config.toml
arch = "resnet"
model = "image classifier"
dataset = "histories of elementary cellular automata, time running down"
image_size = 32
horizontal_flip = false
targets = ["rule"]
activation = "relu"
depths = [3, 6, 6]
kernel_size = 3
residual_init = "none"
nesterov = true
adamw_lr_other_params = 0.0022
steps = 7300
final_lr_fraction = 0
warmup_steps = 360
Rows from block 9 of a small image classifier, named by matrix and row number. Rows with one number belong to one channel. Each number is 128 + 32 x the weight over its row's rms, rounded and kept within 0 to 255. All counts start at 0. After the name is the row's rms in percent of the matrix's.
After each channel's rows are labels from the 100 images, of 14848, where the channel reaches its highest value: "responds to" is what is common among them. Only what is clearly more common there than usual is listed. The data: histories of elementary cellular automata, time running down. In brackets: how many of the 100, against the usual share in percent.
# convs0: first 3x3 conv, stride 2 (model.blocks.9.convs.0.weight, 384x192x3x3, each kernel summed), inputs 0-63
# convs1: second 3x3 conv (model.blocks.9.convs.1.weight, 384x384x3x3, transposed, each kernel summed), outputs 0-63

convs0.209 085 [126 125 103 104 196 130 141 116 181  85 104 149 139 112  82  89 120 142 137 160 149 143 130 199 112 122  64 129 143 136 100 132 124 111 185 145 175 137 129 165 125 159 128 116  35 163 182  70 143 100 127 100  94 142 131 214 161 107  91  81 113 180  89 182]
convs1.209 087 [148 119 111 116 126 125 138 145  52 110  55 142 138 169 178 194  65 167 167 132  98 157 142 155  97 122 122 132  97 135  99 113 135 137  73 175 172 160 111 139 134 119 133 135 133 121 155 115 138 161 132  95 123 128 103 181 151 120 112 153 127 132 144 106]
responds to: 000 turns on (92 vs 50.1); 001 turns on (78 vs 49.9); 111 turns on (76 vs 50); large cells (73 vs 39.9)

convs0.142 097 [132  79  99 104 126 119 152 131 112 174 115 111 183 117 120 139 142 118  94  74 101  94  98 109 122 126  76 128 126 198 167 121 132 119  83 143 122  94 172  45 111 146 107 119  83  55 129 122  80 107 121 165 110 144 118 156 134 151  79 151  99 129  96 138]
convs1.142 096 [115 131 111 157 151 105 155 155 122 102 104 171  85 153 157 118 175  85 160 114  77 166 118 184 152 163  83 101 152 141 152  90 159 102 131 105 117 109 104 169 114 130 178 187 103 161 138 183 119 144 124 116 196 190 115 113 131 144  91 117  91 136 149 172]
responds to: 101 turns on (81 vs 49.3)

convs0.22 140 [141 153 165 187 164 136  86 105 165 135 135 119 124 136 159 116 117 107 165 187 101 240  76 155 190 124 115 104 160 104 108 199 113 113 167 154 168 185 122 109 135 137 176 146 143 148 200 116 101 107 181 108 123 120 118 167  94 159 112 141 109 120 119 152]
convs1.22 093 [123 104 134 169 119 153 116 141 158 102 161 102 124 134 185 133  93 115 104  90 142 157 146 137 152 144 103 129 123 133 142 107 137 141  81 126 102 142 106 222 149 112 195 119  88 126 150 128 111 131  88 117 115 136 113  88 101 133  98 145 122 146 145 168]
responds to: rule: rule 67 (39 vs 0.4)

convs0.153 096 [121 111 106 122 141 113 113 170 121 181  84  71 235 150 126 152 121 117 179 127 111 125 132 173 117 157 143 149 203 132 145 104 152 123 163 100 186 130 144 173 159 184 125  88 168 144 117  86 130 105 113 110 108 114 115 128 107 160 106 113  97 110 134 116]
convs1.153 107 [163 133 150 136 144 138 117 166 208 149 150 156 237 101 112 107  83 106  65 129 120 136 159 105 102 179 113 145 140 127 181 101 171 160 153 181 192 173 111 129  89  61 127 161 121 124 133 148 132 137 121 140 154 176 143  98 100 146 139 150 192  82 159 122]
responds to: 101 turns on (75 vs 49.3)

convs0.90 121 [ 80 126 114 153 111  97 132 115  84 109 108 150 162 179 138  99 176 123  92 113 147 136 144 165  89 121 139 172 197  70 127 131 107 157 114  92 133 158 137 128 122  68 119 105  80 134 197  83 109 133 109 125 138 138  94 116  67 123 150 140 118 103 114  89]
convs1.90 105 [194 119 170 116 139 116 116 121 140 135  98 197 179 174 149 131 106 175 126 162 171 103 155  88 191 131 210 115 119  91 155 154 123 125 114 168 118 121  93 141 166 147 124  69 127 140 120 102 125 186 138 147 163 138 186 153 124 115 123 141 142 102 102 119]
responds to: 101 turns on (79 vs 49.3)

convs0.364 097 [159 149 159  58  88 121 131 139  80 118 113 134 157  82  93 127  52  86 108 105 115 137 123 113 159 152 184 152 101 155 159 146 109 135 127 133 137  47 145 143 153  55 116 149 135 123 154 145 155 143 116 138  93  82 174 113 116 145 106 129 107 157 125 148]
convs1.364 084 [112 122 156  99 107 127  78 189 166 121 119  94 156 141  70 140 160 152 137 139  95 117 111 150  96 160 123 106 101 123  86 156 117 149  69 208 130  96 116 118 135 124 153  68 118 157 143 121 130 137 149 113 133 168 148  60  74 133 114 131 174  54 127 114]
responds to: 110 turns on (81 vs 50.4); 111 turns on (77 vs 50); sparse start (61 vs 29.2)

convs0.345 089 [122 159 138 188  63 156  94 140 170 169 119 131 101 173 117 159  98 119 113  98  74 161 147 167 118 144 111  94  98  70 141 120 175 200 118 117 127  85 154  80 159 151 142 115 137 134 178 114 131  99 181 132 129  82 128  93 131 153 136 183 219 154 126 158]
convs1.345 098 [ 90 125 142 173 116  97 110 147 118 129 115 140  95 105 121  88 111 162 116 140 170 130 158 157 122 102 136 194 111 148 176 109  87 136 160  68 102 130  76  86  76  93 148 167 101 126 118 177 135 156 118  98 131 121 175 188 128  97  77 117 154  76 140 148]
responds to: 100 turns on (89 vs 50.1)

convs0.336 083 [117  49  96 119 147 140 185  92  71 120 137 128  78 102  88 139 168 165 136  78  68 135 124  93 111 114  80  94 134 121 162 113  99 119 162 176  91 110 144  92 118 133  87 111 129 160 189 135 109 121  95 182  99 101  96  15  48 158 126 147 131 186 153 154]
convs1.336 101 [150 133 112 129 106  61 139  87 100 111 122 110 146 169 105 170  96 120  96 102 132 146  92 152 105 116 151 136 121  90 114 159 138 236 173 167 148  76  52 133 128  24 190  89 146 138 163  79 106 139 137 146 133  79 148 147  55 110 170 102 173 144 163  94]
responds to: 011 turns on (80 vs 51.2)

convs0.179 100 [125  87 152 122 141 121  69  95 117 160 185 104 142 130 163 125 127 156 114 101  95 187 158 180 111 107 155 127 142 109 124 160  98 109 103 122  81 105  70 129 172 101  83 144 136 130  78 131 118  96 132  85 126  66 127  91 149 167 165 168 165 144 181 120]
convs1.179 107 [124 112 130 154  98 103 109 157 181 166 143 153 116  92 101 109 124 149 193  65 135 153 163  89  94 138 187  82  91 137 101 106 147 148 133  89 138 114  96 125 111  83 148  93  95 128 127 128 193 126  90 137 157 120 151 134 121 160  76 100  97 133 131  98]
responds to: 100 turns on (78 vs 50.1)

convs0.71 098 [133 114 165 171 115 101 143 104 170 149 133 175  89 162 163 176 122  99  87 186 139 132  92 133 145 145 171 145 140 126 137 151  50 132 121 151 123 133  46 164 161 136 109 142  79  85 156 140 131  93 112 146  78 184 131 169 107 100 108 157 139 150 174 108]
convs1.71 105 [141 114 134 115  81 137 133 156 174  91 121 142 164  92 125 141 175 130 108 149 113 143 106 163 168 147 133 130 151 132 130 160  73  66 127 160 123 107 149 163 173 184 141 126  77 155 111 151 125 101 125  85 100 151 113 110 141 174  99 121 225 155 101 155]
responds to: 100 turns on (83 vs 50.1); 110 turns on (80 vs 50.4); 111 turns on (77 vs 50); large cells (67 vs 39.9)

convs0.104 093 [157  67  33 111 122 163 162  83  56 153 134 139 173 176 115 148 134 135 134  21 133 134 106 121  81 121 108  29 119  62 156 111  58 103 167 102 102  89 122  98 127  95  77 121 103 123 177 118 122  99  98 108 156  87  88 139  88 122 148  95 119 109 108 153]
convs1.104 096 [163  93  98 139  98 149 102 192 123 121 151  92 154  94 144 147 107 135 193 103 144  70  94 159  75  63 145 113 132 175  66 132 129 133 110 143  81  71 104  94 175 129 177  96 137 149 182 155 140  90  69 118 142 100  95 167 173 153  98 176 137  59 163 201]
responds to: 110 turns on (91 vs 50.4); 111 turns on (77 vs 50)

convs0.360 091 [168 147 173 147 117  93 129 122 161 125 107 113 114 111 129  82 195  92 120 151 123 128 101 159 131 122 116 171 104 117  88 132 120 148 114 115 201 105 113 182 146  55 170 168 141 172 156 117 109 100 148  95  95 113 188 127 183 161 158 138 101 147 120 151]
convs1.360 097 [168 141  78 135 137 170 135 155 115 105 151 109 146  56 117 133 138 151 131  59 151  92 150  98 117 143 199 157 127 160 144  91 187 123 121  62  91 156 126  72 132 182 120 133 126 106 110 102 154 119  73 122 129 122 103  67 120 111 108 144 108 113 130 127]
responds to: large cells (67 vs 39.9)

convs0.304 080 [111  99 154 114 150 135 146 132 122  71 111 195 146 158 137  56 116  99 101 145 125 138 142 124  75 119 162 120 173 189 118 166 142 114  81 144  84  53 212 152 181 167 133  28 132 157  43 140 101  92 117 139 131  89  91 118 175  96 141  92 105  86 122 137]
convs1.304 106 [ 80 158 143 142 161 109 114 128  83 124 136 166  61 106 113  97 109 169 172  99 167 168 126 131 171 107 178 172 102 128 118 124 105 124 132 125 170 110 174 112 131 141 126 139 157 139 136 131 108 115 151 123 137 112 125 186  68 161 104  96 163 110 118 144]
responds to: 111 turns on (90 vs 50)

convs0.277 109 [ 73 117 115  71  66 171 114 128  99 107 127 145 136 113 144 168 155  91  87 127 133 149  94  68 166 154 153 122 152 128 133 109 145 136 124  98 210 142 129 142 129 120 140 109  89 118  36  98 114 101 100 118 115 106 146 162 145 143  85 132 153 156 100 108]
convs1.277 102 [185 158  97 173 102  94 126 141  91 134 118 148 104  92  41 121 120 172  85 121 171 143 126 130 168 147  97  88 142 147 127 133 160 136 110  87 116 120 136 141 135 172 138 165 122 180  85  67 105 177  91 163  95 113 133 133  75 130 148 148  95 156 118  84]
responds to: 111 turns on (76 vs 50)

convs0.243 106 [166 201  71 157 148 134 141 127 115 165 159 169 124  98 141 127 130 141 118  62 106 151 112 169 107 122 125 109  96 108 148 131 130 103  86 103 103 143 200  99  73 157  57 157  89 180 117  98 108 100  87 124  94  77 103 216  86 127  55  94  71 115 137 130]
convs1.243 109 [ 80  92 215 163 124 149  73 142 121  95 173 156 136 121  65 112 129 125 159 118 114 162  82  95  33 104 113 127  96 157 123 110  89 160 135 106 173 124 138 112  93 163 135  69 179  58 127  74 107 135  66 157 173 154 161 130  80 105  91 123 147 146 133 163]
responds to: 011 turns on (78 vs 51.2)

convs0.116 091 [114 184 113  73 137  99 116 135 113 173  92 126 114  90 140 130 100 113 121  72 148 113 142 172 141 110 110 178  87 147  98  57 131 117 122 143 126  89 125 106 131 131 118 106 104 152 130 108 154 125 130 112 150 126 121 144 149  76 102 117 148  98 235 141]
convs1.116 105 [159  60 112 144 181 110 154 153 121 144 137 128  71  71 107 129 186 133 116 135 101  79 186 196 101  93 162 165 149 106 170 145 129 130 146 152 142 157 133  60 161 111 109 160 161 203 163 144 134 121  74 122 107 132 145 145 123 177 151 123 133 141  99 129]
responds to: 011 turns on (80 vs 51.2)

convs0.70 086 [183 145 117 117  84  92  86 117  96  76 117 136  83 109 125 112 130 130 107 161 182  93 120 112 119 178 114 145 132 140  61 151 116 113 165  74 125 108 200 131 119 105 103 148 134 160 125 108 120 112 123 152 141 158 136 159 125 159  84 121 135 132 109 135]
convs1.70 091 [139 136 152 149 162 132 134 125 171 133 122 139 113 150 118 173 135 127 165 132 191 180 178 180 123 162 187 135 152  97 151 211 176 175 150  80 134 102 174 202 173 145  90 110 187 135 101 138 169 184 116 148 110 166  96 217 139 153 143  94  88 140 117 111]
responds to: large cells (74 vs 39.9)

convs0.126 112 [131 116 107 118 126  96 105 155 153 117 118 139  98 138 152 172 114 133  64 117  97 124 143 174 104 118 172 176 154 120  74  82 129  88 121 106 167 154 111 106  71  74 153 151  45 110 117 115 119 123 127 114  85 141 120 125 180 117 116 144 146 150 135  88]
convs1.126 106 [156 160 167 159 127 111  78 172 116 195 167 139 145 118 118 151 161 161 135 112 115 115  95 142 142 127 219  69 173 157 195  89  96 159 128  87 160  83 136 120  73 118 105 153 172 133 142 139 121 127 152 176 125  98 124 114 201 157 138 153 119 175 166 133]
responds to: 000 turns on (78 vs 50.1)

convs0.367 085 [124 174 139 111 166  58 131 137 106 174 123 149 174  88 140  95 133 139 133 117 150 102 132  82 132 137 139 161  79 152 111 198 151 123 148 133 118  84 105 120 134 169 146 157 139 153 178 126 143 120 148 173 134 118  87  93 175 152  87 112 141 106 138 122]
convs1.367 095 [177 174 128  95 143 172 130  91  88 106 187 123  17  64 149 187 177 138 163 138 117 169  48 150 125 152 121 139 150 157 121 115 129 165 134 150 159 115 116  93  90  95 150 133 136 158 157 172 115  85 152 169 133  87 128  97 185 116 133 129 104 104 120 100]
responds to: 010 turns on (100 vs 50.3); 111 turns on (95 vs 50); 100 turns on (76 vs 50.1)

convs0.204 087 [174 148 156 163 122  92 167 111 172 152  50 185 195 139 146 108 143 166 127 124 111 109  74 148 137 142  82 168 135 170 107 157 142  75  76 134 111 114  70 105  97 125 148 105  83 127  83 110  92 178  97 116  85  88 108 131 150 128 147  84 165  85 149 130]
convs1.204 098 [165 131 104 104 106 122 129  98  55 152 123 116 164 139 162 181 102 114  82 131 132 112 130 130 121 100 118 146 113 157  93 125 136 115 113  71 152 113 126 135 187 143 102 118 155  61 127 139 128 195 184 117 151 182 141 235  48 146 126 165 180 104 112 158]
responds to: large cells (81 vs 39.9); 100 turns on (77 vs 50.1)

convs0.254 097 [111 169 113 104 134 165 123 116 167  95 172  99 133 169 110 159 141  70 138 141 108 170 153 171 233 138 156  98 152 161 131 118  75 129  86 165 179 112 114 106 116  95  94 110 132 115 131  99  70 158 108 165 104 112 103 107  78 132  80 108 124 181 101 130]
convs1.254 093 [111 165 130 104 160 133 169 131 107 136 152 146 144 158 131 145  70 101  93 151 133 155 138 167 131 146  93  79 117  93 142 123 114 143 107 187 128 100 133 161 137  74  98 110 122 129 138 168 189 113 127 136 104 112 158 114 173  86 148  68 159 150 183 171]
responds to: 101 turns on (75 vs 49.3)

convs0.352 103 [201 107 164 122  88 117 135 104 106  81 126 119 186 133  89  85  93 131 159 102 139 125  92  71 122 139 108 112  74 126 169 140 146 141 117 104  88 173  73 107 147 168 128  75 156 146 120 119 149  88 138 116 126 119  94 152  81 132 134 146 107 139 172 143]
convs1.352 104 [113 124  97 170 173 135  81 135 157 166 127 140 206 111 152 145 116 148 134 124 129  93 103 123 105 124 121  92 153 164  95 144 138  82  96 139 110 156 123 168 121 156 121 147 159  91 111 131  91 179  82 168 119 175 121  87 156  94 179 106 128 123 136 119]
responds to: 101 turns on (86 vs 49.3)

convs0.193 093 [108 103 118 140 120 160 133 106 131 175  75 152  98 208  97 122 205 165 131 107  52 112  99 128 182 145 160  95 157 142 158 111 148 154  85 100 122 118  77 139  85  75  96 114 121  81 128 108 102  64 141  92 101  84 115 132 106 139 163 163 100 122 117 102]
convs1.193 105 [157  87  91 160 107  96 130 198  79 166 136 133 145 186  75 210 130 142 124 102 138 125 137 109 154 123 105  69  68 132 113 120 132 160 132 159 112  99 116 118 125 132 107  93 147 119 135 123 144 107 136 105 126 122 121 212 122 105 105  82 130  93  79 131]
responds to: 101 turns on (80 vs 49.3); large cells (67 vs 39.9)

convs0.260 097 [101 180 140  64 136  66 116  73 120 114 149 106 141  87 166 111 155 126 181 145 156 129 122 101 213  94 132  93 132 122 130 157 121 115 133  69 146 146 146 140  76 156 131  74  62 105  89 122 137  80 108 102 106 118 119 107 115 172 113 161 133 160 111  88]
convs1.260 095 [159  88 117 110 102 101 205  88 113 126 124  74 118 171 136  98  93 142 132 198 122 104  98 114  79 154 102 158 152 185 141 158 182 126 123 182 173 165 104 118  57 125 149  63 151 112  93 116 140 128 152 100 123 144  90 148 172 112 139  90  93 150  69 109]
responds to: 001 turns on (87 vs 49.9)

convs0.276 106 [126 181  74 163 119  87  82 179 156  80 135 108 140  83  96  51 135 135 112 120 122 176 139  67 163 156 124 146 112  90 138 119 114 160  91  98 153 102 147 125 132 134 144  98 163 101 133 108 116  96 162 143 105 109 114  91 108  96 120 103 147 124 115  14]
convs1.276 108 [142  88 152 118 144 159 129 145 112 122 121 141 105 137 144 139 140 141 117 110 156 114 152 123  58 116 137 165  68 127 132  70 107 106 139 160 141 129 103  57 138 134 109  95 139 130 127 163 198  69 115 102 149 158 111 174  54 101  95 140 149 104 127 129]
responds to: 010 turns on (79 vs 50.3)

convs0.253 127 [179 154 164 115 111 124  73 174 139  62 139 154  70 128 150 145 209 114 178 149 125 130 177 148 176 126 140  78 155 176 166 118 131 141  89  91 130 142  96  98 123  89 165 138 140 168 129 123 115  91 120  58 109 118  73 146 111 122 101 165 138  86 135  57]
convs1.253 129 [141  68 135 112 119 118 106 171  36 107 122 128  93 165 138 113  61 158 116 115 149 139  99  72 106 138 121 124 143  93 142 137 109  98 127  97 125  76 161 192 107 151  89 105 160 143 104 105 104  97 187 111  76 159 104 113 117 174  84 106 162 149 155 150]
responds to: 111 turns on (83 vs 50)

convs0.131 102 [110 157 125 151  81 127 126 145 109 189 141 114 130  97 116 156 139 155 116  67  95 150 115 111  88 118 182 117 104 137  46 114 130 123 172 130 206  38 101 157 146  86 131 191 116  63 149 176 148  67 111 120 100  78  98 146 167 165  64  91 126 152  62 142]
convs1.131 114 [ 83 119 107 172  98 213 215 144 119 177  93 131 148 163 108 126 152 145 158  93 119 139  68 119 142 118 129 124 126 101 126 158 190  96  86 147 146 139 115  37 145 159 119 109  79 127 108 135  98 145 118 117 128 133 125 150 179 158 191 156 152 123 177 116]
responds to: 000 turns on (77 vs 50.1)

convs0.173 106 [158  90 106 134 121 141 182 112 171 140 117 132 113  98 140  95 181 172  95 152 133 148 205 107 144  96 129 169 163 122 149 109 115 123 146  81  99 180 104 136  96 196  68 166  96 130 132 125 132 186  61 172 132 156 212 100 153  86 116 161 128 141 103 120]
convs1.173 101 [ 86 149 108 137 112 111 179 151 125 156 170 115 149 127  77 160 138 126 107 164 143 127  78 150 161 107  53 150  59 114  98 166  77  94 133 123  80 133  96 148 106 154 150 121  64  99 126 129 116 150 141 125 134 116 160  96 126 120 115  89 143 146 227 183]
responds to: 011 turns on (85 vs 51.2); 110 turns on (81 vs 50.4)

convs0.298 100 [143 151 130 114 153 129 129  70 151 123 124 132 170 131  80 132 112 127 141 149  82  71 102 107 138 117  54 136 174 169 103 135 131  84 204  93 119 136 174 140 145 134 139 125 130 145 144 160 132 119 116 148  28 115 106 162  65 146 117 121 151 137 148 144]
convs1.298 100 [ 93 169 102 151 106 144 178  96 139 115  99 116 163 110 109 101 111 121 104 146 119 111  87  75 152 153 124 110 177  98 128 124 148 117 103  47 107 140 111  97 143 174  54 218  79 163 149 134 174 112  88  93 148 140 108 114 165 184 127 139 178 121 144 145]
responds to: 101 turns on (80 vs 49.3)

convs0.272 116 [105 115 141  79 126 173 142 129 189 179 111 141 148 138 108  89 143  97 147 102  92 130 135 161 152 137 164 113 130 102 136 136 127 123 100 147  96 199  87  64 126 196 107 109 171 135 123 121 103 111  92 173  59  84 144 138 124 137 143  91 120  83 102 143]
convs1.272 108 [153 113  99 153 104 119 128 102 205 146  92  96 132 119  73 103 131 115 148 117  94 182 137 137 150 120 165 128 150 145 172  65 175 152 113 120  90 125 172 123 139 138 135  95  61 119 134 130 139 107 104 129 150 166 129  80 129 153  93 132 141  68 128  80]
responds to: 111 turns on (81 vs 50)

convs0.328 096 [106  92 125 122 211 157 105 115  71 119 116  77 133  72 162 120 135  94  94 180 149 114 156 129 157 106 128 200  95 143 173 111 103 123 142  98 138 110 154 109 121 135 135 113  99 105 128 113 122  98 146 123 164 130 152 137 175 139 141  48 122 164 130 138]
convs1.328 097 [122 146 151  92 137 134 136 140 171  91 104 111 133 106 131 126 127 161  58  71  81  93 188 164 133 117  53  97 170 119 124  64 134 124 110 212 119  89 110 133  86 179 136 100 126 118  78 112 100 165 164 125 155 147 106  93  63 154  71 137 120 170 107 119]
responds to: large cells (90 vs 39.9)

convs0.356 100 [ 84 154  98 118  85 133  79 118 164 141 132 135 101 114  43 112  75 173 115 108 169 161  96  53 134 167 121  84  92 156 187 175 109 125  73 116 123  80 144 112  83 141  91 106 119 130 157  70 183 146 131 142 172 138 107  72 148 106 101 107  90 136 154 108]
convs1.356 090 [142 163 213  76 150 129 167  78 145 138 179 255 157  88 103 173 185 109 125  71 201 126 148 134 142 125 133 154 116 117 118 161  95 135 160 148 171 170 110 109 168 150 102 178 140 155 155 140 155 117 154 151 110 121 161 171  98 101 124 145 104  86 161 108]
responds to: large cells (71 vs 39.9)

convs0.189 081 [156 105 127 147 138 112 156 103 111 181  96 139 111 120 181 105  96 106 141  95  91 120 125 117 125 142 111 134 161 102 133  90 145 132 102  80 154 165 103 146 155  45  82 156 122 122 138  98 146 132 172  91 117 158 141 131  99 223 169  96 177 127 118 136]
convs1.189 092 [119  86 188 178 102 161  83 172 115 124 148  65 149 101 131 159  56 182 137 104  75 115 165 157 124 121  99 171 157 127  96 119 141 153 113 141 102 101 132 123 145 137 130 184  85 209 110 182 119 116 100 130 157  73 168 154 117  75  82 137 126 114 135  62]
responds to: 000 turns on (91 vs 50.1)

convs0.101 078 [135 160 125 129 154 114  83 137  84 144 129 171 139 149 100 148  90 124 133 192 106 156  66 103 120 112  84 143 203 124  91 155 104 170 102 112 136 144  80  79  31  99 109 149 109  76 153 132 115 101 134 121  96  65 119 129 102 114  52 158  86  60 146 141]
convs1.101 093 [123 147 140  94 143 143 174 155 132 121 194 147 105  61 147 140 107 174 129 135 118  92 125 227 191  98 179 103 114 161  95 109 147 139 125  77 156  86 133 127 148 165 138 134 121 164 126  67 135 135  63 180  92 126 136 109 123 109 131 106  88 141 109 114]
responds to: 001 turns on (82 vs 49.9)

convs0.263 105 [132 192 112 132 134  73 153 107  88 154  85 172 190 160 113 117 150 121 126  90 103 118 130 117 137 108 133 112 157 160 110  67 123  68 166 157 177 204 145 173 128 109 107  78 138 148  79  96 157 104 133 190 133  87 168 105 103 131  82 110 123  59 119 113]
convs1.263 104 [128  89 161 135 108 134 150 187 156 145 116  69 134  88 129 127 107 133 148 175  99 112 127 126  98 135  79 150 147 170 187  97 117  76 121 143  91 112 104 137 100 136  93  73  97 193 153 144  84 131 134 121  97 135  93  90  75 125 146 158 135  93  91 157]
responds to: 100 turns on (90 vs 50.1); 101 turns on (83 vs 49.3); 111 turns on (76 vs 50)